Weights of a small spectrogram enhancement model.
Training: 9500 steps, batches of 64.
Data: 78125 training examples, 7.8 epochs.
Rows from block 2 of a small spectrogram enhancement model, named by matrix and row number. Each number is 500 + 25 x the weight over its row's rms, rounded and kept within 0 to 999. All counts start at 0. Numbers have three digits each.
After each channel's rows are labels from the 100 clips, of 14976, where the channel reaches its highest value: "strongest on" is what is common among them. Only what is clearly more common there than usual is listed. The data: single English command words and digits, spoken by a formant synthesiser in many voices.
# conv: 3x3 conv (model.enc.1.0.conv.weight, 128x128x3x3, standardized in use, each kernel summed), inputs 0-127

conv.10:489525524495477466484509549478499472472469549557525509474489482431469512502511489482477504476518530511498494487515534445516483509507515519501531481464522520539462522487493520485506470489515521475455501475517544514513464520471485461507483511505480499519510493478497483468513497516541478538503537526501470428477522470521472488512475491510514490495546520493546489478534486478503530535484
strongest on: voice: deep voice

conv.3:476482449501498474490514486500483501498520543516534466527555528528517462520468486507481530496487493520523535478472508499524494518487470521523516527492489488544488487473503490497518466479481508503560519569537469553475476525524524471497509535505497528519490515487473484506492511516498506495471527475503457469496487520470431475462448501491491514457505516530513469484507540483520462510500
strongest on: /ɹ/

conv.113:514504535504498487509533484485512487512512509487486482477465505513449481475522455482514469485551482458509500512538469518502510517459516518502510471449483474586491488517481502470499531493527467496479479494509562519482560530486473507469506517526509507509493485492505524487536473514467463500494525501473486479497527539501527486481533507498498492542482499528491503518479574525512541460504
strongest on: /t/; /u/; word: two

conv.59:462480479481509468521486434509486533465489489528447505498499506492530499543495508475468478507475505509482524485487471544495540493488541525502500547508482525509498529476516497529484511489483476485526501508519466502497502512533515488535521478474505523507508456542508539467435560526506490513530479451560489518485510508485471511460474490495480551455489504501512486505543511482490527481512
strongest on: /aɪ/

conv.83:512507514495493515467490473516521499517444500458517464499537475465480504520484540488484482484509523467481529509517529490488502511509538514492487501509475512481524518483521444490514520498527465522508451470453507476462522472505526535516476481541517492471487552515518517468525543508548506534526511467522478484500477527529479524448463513511516519507518503460500449523496466542501523470536
strongest on: thin (high-pass); pink noise; white noise

conv.11:517476485517513507503516478490487495477550474463503522519487501492515506517511472496476541482510512496511513467521536502520568543543490493520510496494453494488522488517502503494500487513467485502481497512483539567498516467507523491498467472500490511537486515499523495501515514501566495481499521546526537472420493456522456492498488518530525547486510464492536472499522516555550488510487
strongest on: reverberation

conv.33:482472483477488501501508495500486530506469552457466473505521497488457483531516500528493523501494519518501503490480518484503515499492484530497514501470504521566497506456508549466513473480523539494478494493551467453498478503507521476489466498474494502490502558495511498499484536509504520488503536464538428464483493467449540507521420460497517490461539519500507493500513520503476494491502
strongest on: quiet level

conv.52:492499540515490489510462470481546499489487471469496477469464491531482490506485501515505473534471513438488561516525485517510485523557511457506494463547541526533559501485494477496502490455470474505534495524490539494489505490488473503482505500529488517504485502485506503507505536535507480533479499481489495533500516524515511490534479531532472533461469516477425521494502486505472524450506
strongest on: clipping; voice: child-like voice; white noise

conv.124:502467519481478533448518504452541467519520518441495517507478532513527525514474507488538530448512521477478465494463473489526469526496465508474503517512498505488504517476483484480491506487493487514493528519501523486479513467489474504475490498515508484489499517463508509532463451469503452488507532512427509490537503534525529487518505552544506510523522518484482501501523487538513424500519
strongest on: mains hum

conv.103:495521481456517508490460508518462522487466455502486484517517514475435482524535521498517509506482499503521519512514526534520484503525561503462432472487484513520483506496506516478470469540470480505532470489498474505506473490515510522579490504488523489497488522482466508460518478532483517556495516489450498532490526522508535518543461453495473496520491461501499495515503493499544495489492
strongest on: /ɔ/; /f/

conv.117:506507517487498469504525506514453502503519486497500494506446504461485508525487460481533523466478514515516490502480503538493498498514468516477507505502477482527494506493509531542495465458487465472477500508476537521511475467533469483500458523520489552554512504480481519489474519561552513505559489532515510437547471488483469521451491533520509497494512519472495479488562481499511478494490
strongest on: quiet level

conv.81:520496491519500535451459437525486513524509492463512509507517505448469548530493498489500510495518494437454528502508499527500508506526505487455508497506484489515551494500486454550514504472499473513521513476487508498476512498545487502475518455497477559490441491524526501487481511501502483490498472482508537491531497484482524524485512527540469501490500483493468505491471496560512463445534
strongest on: /s/; thin (high-pass); clipping

conv.50:555523493482478487540493480467502489496497549498474494492475505512501500520483485478488535501547487416524483520489468485536520533505479448515526515443441516495487521472492492476483463533446502496518520497512491518513513510526500526507507501481508547502527488477526506475531541538536508519531506493495504532474505485465533554496517533522533499498497496506473476520504493525465488529469
strongest on: voice: child-like voice

conv.6:498487469539484489445498469458490461476497516465487500506555502548521511466553502506507529520517518485505515510484460526532491485495533481522530516534480515506485507474500480510523536475487494468543516511495526510491507487510511493511535498466477540495492468528481506530531478538468483449496537474437491514478544531518509465492510464526490511488523485487457477518496557489478484466504
strongest on: pink noise; white noise

conv.28:465502524475502487514486521477556512487489504517455525448523512508485501525478494526491519497505487478512481542542492527542480536528533478511528480490449529475466529476503489536498484515473490506560498448474469513471492558533500527475501486530503497488515516474514510466542507518508459524472497488467510533537480537522497517520497487526526507476494508463519514508529486489521489439466
strongest on: clipping; rumble

conv.61:458513495487442508520455458497454494531486504515530473553483512485499526500505456438490552508510520502519492494499504518515490532492545487500469571491482510528509494450532503508530477509505474471519495510550521514537484529502488501495464513505483532528475510483485491499513521492506520502508460487451455482466517504497443514515477489547474496520503509538505504533499476467481479485504
strongest on: clipping

conv.17:533474444500512506467488485570495500539575497483517479516491477475510530500461509440481468484470511463467475530473487505519493530524474471494498523480477508462521531511511491508525524489504513542495489481497472497477466505506503531453493481532514499505509535531521453509512536506509525478494505519545503487487526518491522525453448502458491502511541500489476472522483525493532525488503
strongest on: thin (high-pass); pink noise

conv.110:471485501492525484520492508552454467517509474517506465510482495544439487499534508490528469532550504483508509524493476499511455488499548423470495503464513520492468502489551495500501483477495496494528477525528470491523540591500508490500484508496500533522486494485509479468538536491506511470514517492535477505499499552512523490496495448500493483524498526473496494494539474506474499524493
strongest on: voice: child-like voice; clipping

conv.57:500478508506509490498505484510503521489501518467494522534468518445488493557495491503461475521501468495482499490464481509458483544524508512506465492536530474503574506503491526532500502494465465479479523481465510499505512491470479506515507502494524553494478507547463494461477516523494535547495486482467499515541486482487551489498494555505475523473477513488469505529533479517538510429472
strongest on: voice: deep voice; /ʌ/

conv.76:513511511505509520524483485516472502529501531487498542463463480500476545500475483467536502471539519505531504513494451498499531490506474493464491541491500491516524504546511510454536513526450496526502474500475555533478500470477531548558482488465524457490501530473537496490471511470474498510542479469472493500478493500501518540468472465501470519535494494501547472496497507523489538527494
strongest on: thin (high-pass); white noise; pink noise

conv.78:479521529504476492476516500473558507475483518524524500542521521489501499484481456490555510492486505502514478499524534504526472520439494522426483507465471474535543530472465506487493512492521484484502519502510489444479498457484464476560482498503504485517523521464497504512500506525499485510495521515521473503502492530490534492577514543508524521485507507462512527485478456526498473482527
strongest on: /oʊ/

conv.93:529528490512504453548541474496507498508501441502505481479535511482477509512544516475460504535511515454469491524521490525490461490488494511494511497518500486499521532540506514517512545497459497487482450482506505526544493463475482521555496499496482468475494488482489497524507532527464516471459489510516516528480515508511543521489503513554468522512454536471489497541511438518540491477479
strongest on: pink noise

conv.47:479503538509490479521479490465502488490462483533497531495549488536517528493524496531484457496521478533515488489522484477508511507500460496493509531464517496532545524495480546468489458493536479492523498528554509523503470510515525447532469518508477488545481475473479501481524525454523531444517474486494474520496538494503503501503460507492524519497508504479433500463510476544491449501501
strongest on: reverberation; mains hum

conv.66:499481477495476486494507499501449488488460463471473486507512531502458495476524482474483537483519489509533505496527507524516495511485508546488521531466473504501545510531500532428488494506488490503471517504538483454515506503497521485545502492496519518547504483469503507491567496519465529497522485503473498507461500526481471487521511514513503484521509488554458529524461571563470477506512
strongest on: /ɔ/

conv.15:456517484478490510540538501480497473513517537530521523478549482476495510477492516530481551501506521519498512498509478479534518500542479514484498527489474521538480528475490480487525474494546530518485489503529504526495458508516493508465442491518507464510515510418524459521517481506545482497483522517496476493449517507470481525525466460507501497453521490489527482460524512458530476533500
strongest on: reverberation; clipping; thin (high-pass)

conv.29:501544514497517498529514533468480494497518514558518481504432483509488479494492527497498462511507509437474494473502512503507453482551529489541473504474513535524461511514490539471454471531489511507502487512550498490510444494521465489484487476487503471472503481484512533521509456535495445517505499454493481505474498503523548520520505485517498498551509523480488482471472453522494502494507
strongest on: /k/

conv.72:514498469533458500483479476463478493516479536503505527491492525472491500536462514539500480545463526466465466482526505509462507496486488511513494504494517495545498537513490522511468475494516481483529490494562459475508461487511487466466511471480524527511529539459508500514523543495513532538539517484518513494536502483536489521515487583493487454486492460500533467500503480471503500477515
strongest on: quiet level

conv.12:506481484512519485527510538481505459512554471481532483489546490554466478492511500521532510527446505485465510487506513490516459511486494487545476501505528517468499492495489525443495464542537530523481493488508491478543525475482515510484492508520516470498461496515519503530550544527484477471475568495487486472490491518520484524485515502482500505507472523544437496492485462489545505484509
strongest on: thin (high-pass); pink noise

conv.8:491480504482478510499484492474513490523434516534497521496507513481520499529485495495483515486487501526520453540453545516540499507504530443481471518488478517533485529504488493427476465534501484501514475511539503533548473531481472482511477494532492529486523480444497492490512493512457451511496523483506494557491534528522486508467494529517508493532490512448542501495543509499475481486487
strongest on: rumble

conv.74:506507493511490496525485467504494491488508490493483522527530504496545545493434469477496512470536506537497490467492470500497482530529499540459552513459530514513495458425451511460518526523519485495486490522487529513444516470518522509503474466478493468494502521490508496497504503487564448540526524503508518499485518522502466507487511512515507534457543450493522473499503500524495484487503
strongest on: thin (high-pass)

conv.82:504528515460498499504495456582535494485481476477452531507473502544490482472482503484546502497520507489515489468527497522536513497518497495474502554484479501489490492478534502477501512506467488488490456502470500469488485479525498482554486486555527520518458493507530491476519480497491464513523490527507526512488497503525499516520474491504524524537415470487539508524545473502464543496498
strongest on: white noise; thin (high-pass)

conv.42:516478486537476507499454498528516511487506476451495477533522550485484521540497516463503483509495571492449498435516445528486470500501509507468514478504490530475529505484519487523464511488520516532470470499468482500502499506492497537474469507486460490469489530519497503518526488539514481474517493457533558482468515481530518530511509472507463525511493517510530511545501518461534491479499
strongest on: voice: low voice; /p/; /ɔ/

conv.5:458494510494475451522532497519530483467497435479523494500513502440465527469487516513473491536530515512511497495527471508508484532539530504511491511519510556515487493480473543478527467484530481491479493498521511475530442528494508500491492482500485499496517545444506498486481501515548468528491548479487462495468484491454494515526468521521518475469495536478487515521471536513480540499480
strongest on: /t/; clipping; thin (high-pass)

conv.39:505520550509490474478465501516514498491450509515486522498547498465445465501455517490522468518547498453491498516500523517526468530520522455454508458506508528513517512502486510467489503468525462533559528481486473517482506538501514532457481492499475468479474515491522495507472495483480516510500509474534505516537519516493534495514483498493487484552501501485526496478438510515445530512531
strongest on: clipping; white noise

conv.31:427497503537470478512526550465509486495490498523504505524569526553483515517506468527513449496494513481490457505521503490494492511493510501456521496508512531567478486500478477466513495491548510488525528498495481485510504553476520459479489509471489530516512541479493466497494496498514501465492501479530451476517472510471479480538510533522522489454520491537487512480528507500483446488499
strongest on: rumble; clipping

conv.123:477472531494479493476532479514484510492509533493476501506475522499544480512504492496469520527562479518553480518482462535497497483539525480553528532476469493485491497503514497543472497458460539490479519534461524536550492522493474480486480517476447540511482482536497516527496508544449487457497525525481531468519490490497505502513488507524519480486496519444489527536492521483488482511477
strongest on: quiet level; white noise

conv.14:463538487457457434511496506461529525503506499515477548498527511485519510501499515500489522549511496498462480456514474485530491491489519507503534527519468499473479493505500506489482470558529500520507462490532497509522435512514477471531488463512488480469527507480517534520519475491503539482467459491547507509463525449487495508533493533515494513454466461499527490479524470500477514482479
strongest on: mains hum

conv.9:508497511503513496460524487488483468538492547494521516511498516482479514493500488497516490510538500466487539501522501491493526484469515473491505505506529488498492491526525460531501518497515500507516487490463534527537486540502477459469468493526518489517513473478495491494483463514477441493453448527537498485490507496537511490520505607500480525446461486490537528469491477514564512468506
strongest on: voice: deep voice

conv.121:502502556479474476475506489459512519452494554508494490541484495501513500498476463491492504502487464492507480501496490527524492514556516458539508499511448491545496482481512506497497477535492541497549526538519480534487509503533474496489512539507469529489502512499478513506483468508463514508461527564478482573495508471464554497455503538505547492514510501512502519526479490491521498501467
strongest on: rumble

conv.4:493497538509469491512512467521514510513467497491480530528487514461509482490454459522503476498555498496503534495450504510498495539560487481528500524486489507518479537468514505499496434497486508492528458497482501517496479513526491502515477497495494515541518518475494514470521498557580512526487518488461508530524497505441534511467475501492521491455523492517464481534516497506561487472486
strongest on: rumble; pink noise

conv.56:500489493488508517496497493532550487521463504464517508467461456478533514496471532525503488523545518483486511476464492497511489532509490462481483467491489526503479498489532484494517550530487531531503458484510520494540538530447538527490514476528464503465447550482534474513508487495526490475489520483493463491511467499491511494503493460477498518516546532493465470542499445471509496486542
strongest on: white noise; thin (high-pass)

conv.127:519477493505495532506562447506525505519508471510491507490497528522519535532518505515539487513501508513472487499487483498477506507507534526470535552473499482510467475457496503476512527511512493509458482517460519496492481468484509490511486481503502517473538497500532488514504484514488564532474489426520508501523510544462512516514548487481510534488472545459535509470513491551450462476467
strongest on: white noise

conv.120:485517480509481532501506500500469496494530471526499484477506456567498487503497490517508513528568465512506490502536483505475487503501475529519498494557520483508518483523494511514509484463515443512475501541519508451494485520504486512464452477497514473492463475500503502533546483516467485494510537474557507459532512517499481498514489519487489458491489562471470497476459527537462482548507
strongest on: thin (high-pass)

conv.53:499480500496494487505492481517518490528516509484518472471505492515526529524503482497503492501491516465477555482488496490512489511505474498510513533553523524531529490509492510472506501524498521497486511522515537558486534514545493467473537502512450521519488522470473485505468573476505533500524495499499426459498494538440518480473484524508463512505514494503463436510472540533471507452495
strongest on: /p/

conv.22:482457481501501513487509492494498515470562528528517538520463504495483489548490506509508459459495471485510477472505452524520501548518528513518469498526495504516522523507499488530492507498496498454519494542540502472474496574464518478510486513518519497473495537475509489445517469510501474500471527521505479497502458514467489530502521486488473508520520561473504503553564492470512481474503
strongest on: clipping; voice: child-like voice

conv.105:452492500488490511450530481520547483498470567507503545518484474464511500492499474557513490512530479510508491530496475517488501524503530499470485501488475524491519500491481492539525534447481530493525516508464486544489489521486517478480518496502473488518551516462518498529488506496489472462441548502487526478537484502522498479522499461493479460453531508472525521517516519484535461534488
strongest on: white noise; pink noise

conv.58:525515510495489469513531456465512508502485469465481525483516516522509512493481505552437497505533524531488524486515493536495482505523517467508541498469480530501498522422504476514522487546515480493515520503513492495516486486513492516478490472483495466470475498522503471480541498570460493515443545496527473516482482534547506486476467495472484477472455491518472532470488530529498488504491
strongest on: rumble; clipping; mains hum

conv.25:439516439537472463501566502508497484508508466525508523516514499474519479527507492529522522504509477498513509490492508466472487486502457519500485493517467482516504526505498473475509454479536503527454495540534500502521479530495496486479444455513513508488532470472508483489532486519501507513468485484545526531467529479461511518549470551516522501488496504459459501529495521480516469532526
strongest on: intonation: rising; /u/; word: two

conv.63:490506488503461518502462463483493512495471506474452471502495485514491510502487536494480491534550508498491507496530482528557502526561507501484519493495444475513533516467528506547499533447514495516506488491509510455407504495534493511518520469517475550469475484502511501487501517534505472462498519468478487499496539465510483491509460545529479506501491517521501496492481544502486507451503
strongest on: voice: deep voice; /aɪ/

conv.27:528515529482504552486499515498494496510530478540491487476462536490531528503559483471483532483506504529520508494421530528501495533495504504530469464492442499526467506564491530512482486514481441507487497495491510547482523506494470518494525496500510521515495535487499494491518484454473508505452494499476470502503495519538482501467517480499521512512466479524503498543523537526485462451473
strongest on: voice: deep voice; /s/; /ɛ/

conv.34:472485519473476490557484544501491498523488457536493477523489436492520503510517456451470514501473485460513499475523518526527446515501523467495522516466468549494502524481536511515472481575497509526503480524547489510539521501517506445463504511508420523516508527504499497532502496495522524493489496517539470520510474500513509478489489500487516532500480473494488489511495527514506506492469
strongest on: rumble

conv.119:504496494499536509529489567462466536509512477493516508498456469464481488525437498456507511485529514533514496493485539484529447505497497455492518486489511510489535558526499498500502483550505469507499502502479489495503492539508511506502459498513519479447451527501521517467496487492527525540502463459516518487487485467486494545483461538526502541520488500465531500534536505505476499464494
strongest on: rumble

conv.69:437489496510527469471506512531504477465509541497433510527540519514506511503539499539465472521470504447446511505520516517497482509495517505447544560509470506514500492531442510486493495501487539505545493480520518464509506530522501482465494516510494486486493497478510525537520468569466483465494489479492520515528509526509472533499492461460484486473487514486487504494509494507516519479495
strongest on: white noise; thin (high-pass)

conv.79:510522491475529529497515493505518465513520497464522510489537465498505501491467519495506525492502492495530493519546533469544512471497517490482492552481493562512522508493461519453497477531470538506481488492498465516456486515482541552551511475499499455434498505496537499477494485502470463492496522475476489483490498520482512554518476474486498526501484506489534537515429488527483540507514
strongest on: thin (high-pass); white noise; pink noise

conv.71:530496494511493527449536515499537520505472521472478526510494547466487544530513475477479539484522492540509518493503487496519543494513462519478503470492508500482515482531463513527513492451512467485478486507464494474475495502517521491548508494502486551479500492519509482478482476515434462483464487472518496470445469475504540498530455504493536528529500547478513523482492520529493519452522
strongest on: clipping; /ɪ/

conv.85:530481490485506547486479489481540489482526511499479502487530487485524504491521496480525456514541486469502522495493482520523527495505522502508530521515547501516486468474485510460473501525470505520473480465418527531496517520508515502540527483472489495475533498483525509482486501448550494472499453484520456484495509589516510481509512470479463502510498502517480496518515489517429517483525
strongest on: white noise; whispered; /ɑ/; thin (high-pass)

conv.54:507477481495467505535554486494468490499481496464511519519515494482480505501508534455516484520504488483462493486505449489471447490476498526484535524476499530514493490522477499506510493563491459465456479526541517495569508533508527501433530514508543530531503489528516486511503459508492489432515474458517492491521515497470511470514508497507550523514507532537517491492499516527514504482514
strongest on: /ɑ/

conv.21:489547481533474491533509525490486494512477445535522501503558468535525493463528444501503483502483487498523507472521531496461465481477491489464555490510492479512536522490447500467499506509512497494466487513530514498486505483534534496495474469528516501545475497473501490499574502516518444467536477489513549482518498520457509524461475501509494489513505489505479486491525543525498529514524
strongest on: voice: deep voice; thin (high-pass)

conv.125:489505495490509517454557462498518486512492533465487509486525511514503505493513536553491497474522476517544492535494489486463544502466521518493513512464499491479444492532486478503506546456469487528477519467471510531495505525465479527465512489486490502522513497521495489471540495509483528510492568514467498501536500551488530489508491443484483442498520471477498520490491530556500479526520
strongest on: /ʌ/

conv.96:480496486508488477493470505467493520489494544534528482509572511476522481510469513502480506534541469515507442482506515516494472489501493500493509540514518453484494489542446488537499525481504461477484487441509491486487475512523493463501490470508526545495540494530534503539528499510451480546458504485524498521512516491496471501461475451531533529531509471493514491440497503505500487493510
strongest on: mains hum

conv.122:496497514512486530500500484514508520498503525527475539496448502474477514507524494466518483491521504489500494535540540543551491532533532455508484494434483518535511519492472467490501509485490485489573491464467466502439500470471517474559509517486463547527523479467538472504461495528505494491514492507477471516527492512543497487513522503513511533547507525498498487484481477486487510470495
strongest on: /oʊ/